Weights of a small image captioner: encoder widths [80, 160, 320].
Rows from block 9 of the image encoder of a small image captioner, named by matrix and row number. Rows with one number belong to one neuron. Each number is 128 + 32 x the weight over its row's rms, rounded and kept within 0 to 255. All counts start at 0.
Before each neuron's rows are labels from the 100 images, of 14976, where the neuron reaches its highest value: "strongest on" is what is common among them. Only what is clearly more common there than usual is listed. The data: scattered letters and digits in many colours. In brackets: how many of the 100.
# fc1: MLP up (encoder.blocks.9.mlp.fc1.weight, 1920x320), inputs 192-255
# fc2: MLP down (encoder.blocks.9.mlp.fc2.weight, 320x1920, transposed), outputs 192-255

strongest on: black (48); blue (48); count: six (47); brown (42)
fc1.653 [ 75 141 177 137 110 136 165  98 144 102  97 105 129 139 123 128 100 120 130 125 192 117 109 119  81 117  97 170 143 201 143 103 181  87 120 139 156  97  67 125 163 142 144  98 158 144 102 110 149 146  99 135 168 123  89 109  91 196 178 153 162 112 176 148]
fc2.653 [115 177  58 116 112 132 126 174 118 157 160 147 145 155 149 150 150 117 142 112 125 114 201 115 126 174  89 123 155 166 125 121 163 186 145 131 136 143 187 103 173 135 160  76 153 134 102 179 111 118 103  92  79 109  94  93 167 133 185 129 140 135 181 153]

strongest on: black (47); count: six (45); brown (44); the character 6 (25)
fc1.759 [164 135 156  96 147 119 121 135 158 109 119 141  98 129  86 105 106 105  35 132 139  58 136  84  99 141 132 126 138 163  87  91 125 120  58 114 100 156 152 140 131  94 104  79 123 120 130 117 124 133 173 187 172 147 190 125 130 135 124 144 122  79  58  96]
fc2.759 [111 114 158 133  74 128 130 129 120 109  81 129 122 191 130  92 147 107  83 123  94 173 104 102  87 149  95  99 147 120 133 142 126 133 143 215 114  98 158  92 130  92 100 130 128 178 210 123  70 196 115 138 157 118  70 173 139  94 132 154 136 198 100 142]

strongest on: the character X (25)
fc1.723 [122 150 170 111 152 113 190 162 115 128 164 117 189 139 140 100 115 181 123 200  91 169 116  99 148 134  81 104 119 119 216  95 116  98 121 148 153 119 119 158 197 106 141  92 131  59 160  98  89 188  97 152 139 117 159 146 112 130 144 142 118 195 114 102]
fc2.723 [ 77 193 140 153 104 145 117  60  83 139 117 113  84 162 139 153 145 184 151  70 140 126 139 111  85 114 111 139 145 114 101 112 123 139 140 130 127 135 132 115 209 183 176 113 159 111 139  76 134  96 100 147 155 133  99 107  86 192 161 177 139 136 143 162]

strongest on: count: six (59); the character X (33)
fc1.412 [122 124 142 103 107 106 127  91 154 113 155 123  70  84 118 151 138 130 129 125 162 122 175 129 112 130 138 103  52 180 115 139 206 162 129  61 193 140  76 171 109 129 118 156 100 123 101 126 141 178 137  77 177 152 143 138 121 148 143 124 105 168 110 188]
fc2.412 [148  98  94 136 116 140 111  89 104 114  95 129 130 135 105 183 116 135 127  86 126  96 114 131 131 161 132  48 181 171 151 186 225  79 103 174 132 127 130 125 117 148 106 129 105 176 140 111 145 110 139 153 120  83 115 111 114 138 136 142 143 146 124  42]

strongest on: black (44); blue (41); brown (40); count: five (37)
fc1.454 [106 116 100 131 150 121 173 114 155 119 133  86  82 150 119 118 134 177 124  92 183 138 186  89 144 122 127 165 159 149  85 158 183 108 112 122 155 117 116 155 194 143 137 162 101  92  75 117  96 185  74 181  63 123 123 104 128 124 124  81 103 139 150 141]
fc2.454 [ 94 125 163 124 107  71  95 142 130 123 169 106  64 110 155 192 134  89 126 118  92 118 103 136 154  96 140 161  98 127  87 146  96 104 150 153  74 124  75  96  83 127 137 107  96 108 149 181 103 137 219 138 148  91 106 146  92 126 119 170 133 106 127  91]

strongest on: blue (62); black (41)
fc1.702 [110 160 139 200 117 126 105 225  98 142 129 144  81  50 111 148  85 102 127 116 126 152 141  87 116 188 148 126 111 129 157 132 119 114 123 139 175 184  92 113 134 109 108 152 182 113  97 143  67 202  95 116  96 103 163 105  98 110 111  84 123 170 126 118]
fc2.702 [151 122 117 109  88 174 144 113  82 160 143 159 159 127 118 126 110 155 202 152 150  84  67 139 105 123 152 100 111 106 100 159  98 126 200  75  87 108 160 140 158 114 112  94 118  57 100 113 162 129 135 113 121 128 147 170 102 111  93 164 127 120 182 104]

strongest on: white (49); yellow (42)
fc1.277 [136 145 112 101 147 131 127 149  60  84 107 102 163 124 106 116 107 113 160  72  57 145  83 132 162 105 132  88 177 144 127  64 162 116 176 162 135 141 132 150 141 113 118  86 160 136 152 133 170 130 109 176 110 152 110 158 129 120  90 115 169  96 137 110]
fc2.277 [145 149 152 121 104 112 125 100 187 107  92  78 142 133  94 123  74 133 156  77 143 132 149 136 137 163 110 129 117 108 108 171  88 151 127 205 122 144 119 153 122 106 111 133 153  90 108 139 154 100 139 117 125 126 184 123 127  90 120 142 147 103 154 180]

strongest on: count: six (59); the character 6 (30); the character 0 (25)
fc1.353 [111 156  84  85 142 182 115 193 168 127 143 146  98 119 102 126 110 147 133 148 131 110 132 156 139 154 157 122  40 180 111 144 192 123 117 166  97 127 129 112 138 130 154 123 156 130 151 113 108  72 125  99  50  74 165 128  99 151  81 154  91 153 189 155]
fc2.353 [158 145 179 170 133 173 107  88 136 109 173 119 150 122 125 190 220  83 140 201 173 139 141 107  86  98 137  96 168  98  90 122 150 138 130 134 129 144 150  96 121 110 115 125 131 147 154 136 149 119 162 104 125 105 154 127 207 105 135  95 135 121 165 117]

strongest on: black (46); count: five (36)
fc1.180 [ 93  95 125  75 133 137 106 161  94 125 129 183 141 127 139 128 122 118 136 102 166 153 138 142 127 127 117 113 123 147 130 152 114 127 120 205 154 131 140  98 112 107 104 119  96  98 190 121 139 140 201 118 133 107  65  88 138 165 143 134 145  38 119  99]
fc2.180 [109 147 120 151 145 134 113 123 141 158  83  57 126 148 169 101 140 155 144 183 131 159 158 124 138 153 133 105  95  44 143 123 134 163 113 121 100 135 130 136 182 139 175 108 107 112 155 135  86 105 125 156  72 130 198 140 155  91 114 138 182 135 160 114]

strongest on: blue (49); count: three (36)
fc1.592 [172  94 118 165 153 105 173 134 121 148 169  95 153 117 114 120 138 138  91  81 140 111  77 146 154 118 103 110 123 115 154 116  63 117 135  41 183 188 108 119 111 168 139  99 177 143  77 124 118 180 128 125  84  87 192 110 105 119 155 138 170 145 126 112]
fc2.592 [137  76  91 143 121 152 114  82 145 131 100 111 121 145 120  71  94  91 104 135 133 119 121 123 178 118  54 115 133 107 142 128  89 176  92 133 197  88 176 117 117 122 160 113 110  62 118 107 127 146 143 134 155 146 117 137 102 152  58 139  89 117 156 169]

strongest on: count: six (61); yellow (50); orange (48); white (45)
fc1.183 [152 146 110 169 106 114 148 110 121 130 125 112 143  89 150 159 153  71 169 121 136 133 129  94 125 133 118 127  90  92 150 133  60 105 165 184 120 151 105 134 166 141 149 172 149 179 168 170 135 115  91 169 131  68 186 159 155 173 172 147 188 115 148 147]
fc2.183 [151 122 151 185  75 176 213 159 154  67 111 127 142 177  90 152 126 124 113 115 112 207 156  58 108 195 136 123 164 191 106 171 121 185  91 101 150 128 159 115  87 169  59 109 136 103  94 118  87 120 126 103  92 157 139 113 228  91 162 150 136 130  97 141]

strongest on: count: six (59); brown (45)
fc1.185 [135 202 134  78 135 152 123  60 122 116 118  94  87 123 101 143 159 110 156 122 134  75  88 143 191 117 191 115 114 123 101  25  76 109 159 120 132  83 159 138 149 148 137 151 140 124  37 138 122 160 149 151 164 109 144 147 113  81  61 121 135 107 121 184]
fc2.185 [155  96  84 113 138 130 133 138 123  26 141 123 164 173 103 135 148 146 126 154 124 114 135 145  59 102 103 158 114 115 169 163  98 124 135 162 128 161 154 164 140 122 127  86 156 175 194 141 135  61 166  95 161 200 150  93 144  91 160 187 160 104 153 128]

strongest on: white (54); pink (51); yellow (45); count: six (45)
fc1.575 [ 58  90 145 144 119 144  70 121  92 146  95 158 143 100 164 128  96 165 111 107 115 156 160 100 133 179 133 101 226 135 134 243  99  95  96 113 104 116 101 128 117 147 167 131 144  84 112  81 146 142 120 121 136 120 128 167 133 165 150 139 158 134 145 152]
fc2.575 [107 109 175 133 172 108 150 110 108 151 108 134 157 105 238 152 107 155 130 100 198  85 112 187 156 159 141  89 123  80 185 136 175 111 111 125 155 102 112 171 101 149  99  88 108  99 123 124  90 126 119 152 150  75 106  84 116 109 125 123 142 178 123 112]

strongest on: blue (46); count: five (44); count: six (42)
fc1.516 [120 145 116 162 157 126 116 144 126 171 171 163  94 106 148 163 113 102  39  84 122 131 159 106  54 129 114 203 168 152 194 137 154  98 110 134 147 143 115  92 117  76 100 101 149 132 160 120 128 151 106 149 104 184 150 113 125 125 103 121 178 137  86 148]
fc2.516 [ 81 167 105  67 143 135  60 117 117 130  43  91 151 118 124 154 153 163 151 138 172 121 137  93 212 142 142 182 117 105 125 147 134 114 110 146 146 150 133 105 122 144  68 208 100 176  97 106 116 146 152  93  48 210 105 141 127 163 190 110 117 187 195 128]

strongest on: the character 6 (28); the character K (26)
fc1.567 [161 158 150 186 137 115 112 171 177  74  82 167 164 176 164 135 109 106 182 204  86 114  99 148  68 155 132 162 113 150 138 145 126 122 153 182 129 134  83 129  97  83 173 134 166 139 107 139 153 104  97 158 114 182 136  73 119 103 131  78 183 123 120 146]
fc2.567 [115 185 144 133  64 121 186 116  99 118 129 132 122 110 229 196 157 161 105 109 148 131 133 132 129 177 119 105 183 111 138 140 166 154 138 103 151 103 132 121 140 162 151  96 167 120 120  77 151 143 133 158 124 115 161 121 122 130  54 116 133 141 110 180]

strongest on: pink (51); yellow (43); white (42); count: four (36)
fc1.205 [150 134  70  98  97  85 100 126 147 111 160 142 162 181  70  80  77 119 141 139 122 122  97  69  71 111 106 122 196  85  63 154 142  84 125  98 155 128 127 112 171 105 148 144  72 187  79  81 112 128  91 178 124 152 158 128 101 148  81 145 143 143 142 174]
fc2.205 [199 114  84 129  73 127 173 148 143 120 126  82 139 109 164 105 113 181  65 167 152 117 107 115 117 106 135 124 180 148 100 104 156 111 147 126 160 153 153 127 110 200  72  85  97 166 137 154 137 123 167 127  82 119 125 197 121 104 126 151 167 137 124 139]

strongest on: pink (40); the character T (26)
fc1.424 [111  76  79 126 124  81  93  93 195 130  82  82 128 160 118  95 140 121 204 157 146 159  72 113  89 145 116 133 159 166 171 145 125 127 154 143 115 156 128 104 121 160 119 126  86  96  65 173 113  79 107 149 105 170 177 118 119 191 157 133 146 115 128 155]
fc2.424 [143 167  87 142 135 147  98 120 149 110  97 145  98 124 123 162 112 116 112 145 140 157 114 155 172 113 105 114 135 121 112  84 129 214  73 158 107 167 137 167 149 124 132  96 121 152 118 111 129 109 112 158  80 124 118 163  61 119 130 146 101  84 148  69]

strongest on: count: six (82); black (44); the character 7 (26)
fc1.197 [ 89 149 114 139 142 126 103 106 129  88 140 114 182  73 145  75  79 108 130 128 146  71  81 197 116 118 110 158 176  61  99 168 167 109 136 108 173  89 101  63 165  51 159 106 160 157  97 103 173 154 139 128 162  96 134 148 147  59 133 115 172 121 129 100]
fc2.197 [124  70  83 154 162  98 167  99 173 135 111 100  54 133 137 161 109  83 166 137 151 159  93 153  72 138 109 130 206  92  92 114 132 122 155 102  65  89 112 134 138 109  93 185 100 110 137  73 126 105 111 112  96 130 101 113  92 113 122 106 154 119 124  82]

strongest on: blue (46); black (42)
fc1.0 [125 143 164  97 111 124  98  97 129 216 189 116 157 158 114  88 153  80 138 104  20 152 171 134  91  94 129 155 154  67 123  90 136 112 111 150 158 114 102 145 144 111 114 100 100 130 148 100 143 111 174 186 140 206 192 115 151  29 131 111  93 131 151 161]
fc2.0 [127 149 165  97 160 118 129  56  87 155 154  97 136  95 130 145 121 155  89 138  66 164 168 112 116 115 155 137  87  83 157 125  96 155 124 181 166 132 136 159 137  53 209 111 120 111 133 104 206 132  99  97  85  87 130 152 137 140 124  90 111 105 160 140]

strongest on: blue (60); black (48); count: six (41); purple (40)
fc1.258 [140 171 105 111 118 163 141 143 109 143 110  65 117 131 113 113 106 178 206 116 185 101 162  64 167 175 134 110 114 125 126 142 119 112 130 159 193 117 166 124 191 109 108 141  95  91  92 152 130 111  83 135  95 121 172 111 151 130 144 127 163  78 170 109]
fc2.258 [116 156 134 134 118 117 177 171 169 133 115 159 112 164 126 110  59 134  96 153 153 118 117 113  98 120 119 118 140 166 110 186 130 105  54 112 153 133 134  78 128 135  86 156 133  86 109 175 113  61 120  83  64 172 103 135 153 137 143 163 198 139 139 127]

strongest on: blue (43)
fc1.410 [131 162 131 160 129 137 157  89 137 152  84 143  98  85  86 117  65 111 136 128 155 127 135 133 128 133 231 160  91 130  93 133 160 120 111  94  98 119  85 117 124 131 171 125  97 151 107 164 134 180 161 127 143 100 155 128  94 115 161 132 131 147 145 128]
fc2.410 [137 132 115 146 127 144 142 135 147 131 141 121 124  81 102 155  97 153 134 167 131 114 153 127 131 140  79 178 108 143 152 101 149 124  54 123 117 105  79 147  96 144 156 121 132 100  91  96 109 115 115  79 121 143 167  92 105 166  92 155 109 152 115  94]

strongest on: blue (52)
fc1.525 [203 126 198 146  96 148 116 137  70  85 133 133 134  50 139 100 129 131 109  83 176 120 140 111  86 128 144 124 174 116  80 118 118 110  92  80 147  83  69 200 151 131 114 160 146 100 100 112 147 189 133  74 135 118  81  82  84 123 114 149 138 152  99 141]
fc2.525 [183 133 120 116 160 118 139 161 118 101 129 165 160  72 124 157 153 161 144 194 135 188 127 128 131 108 104 101 128 184 149 160  94 104  93  55  86 163 144  38 158  58 131 118 145 113  92 166 135 194 120 133 135  95 141 146 121 154 131 142 104 164 193 108]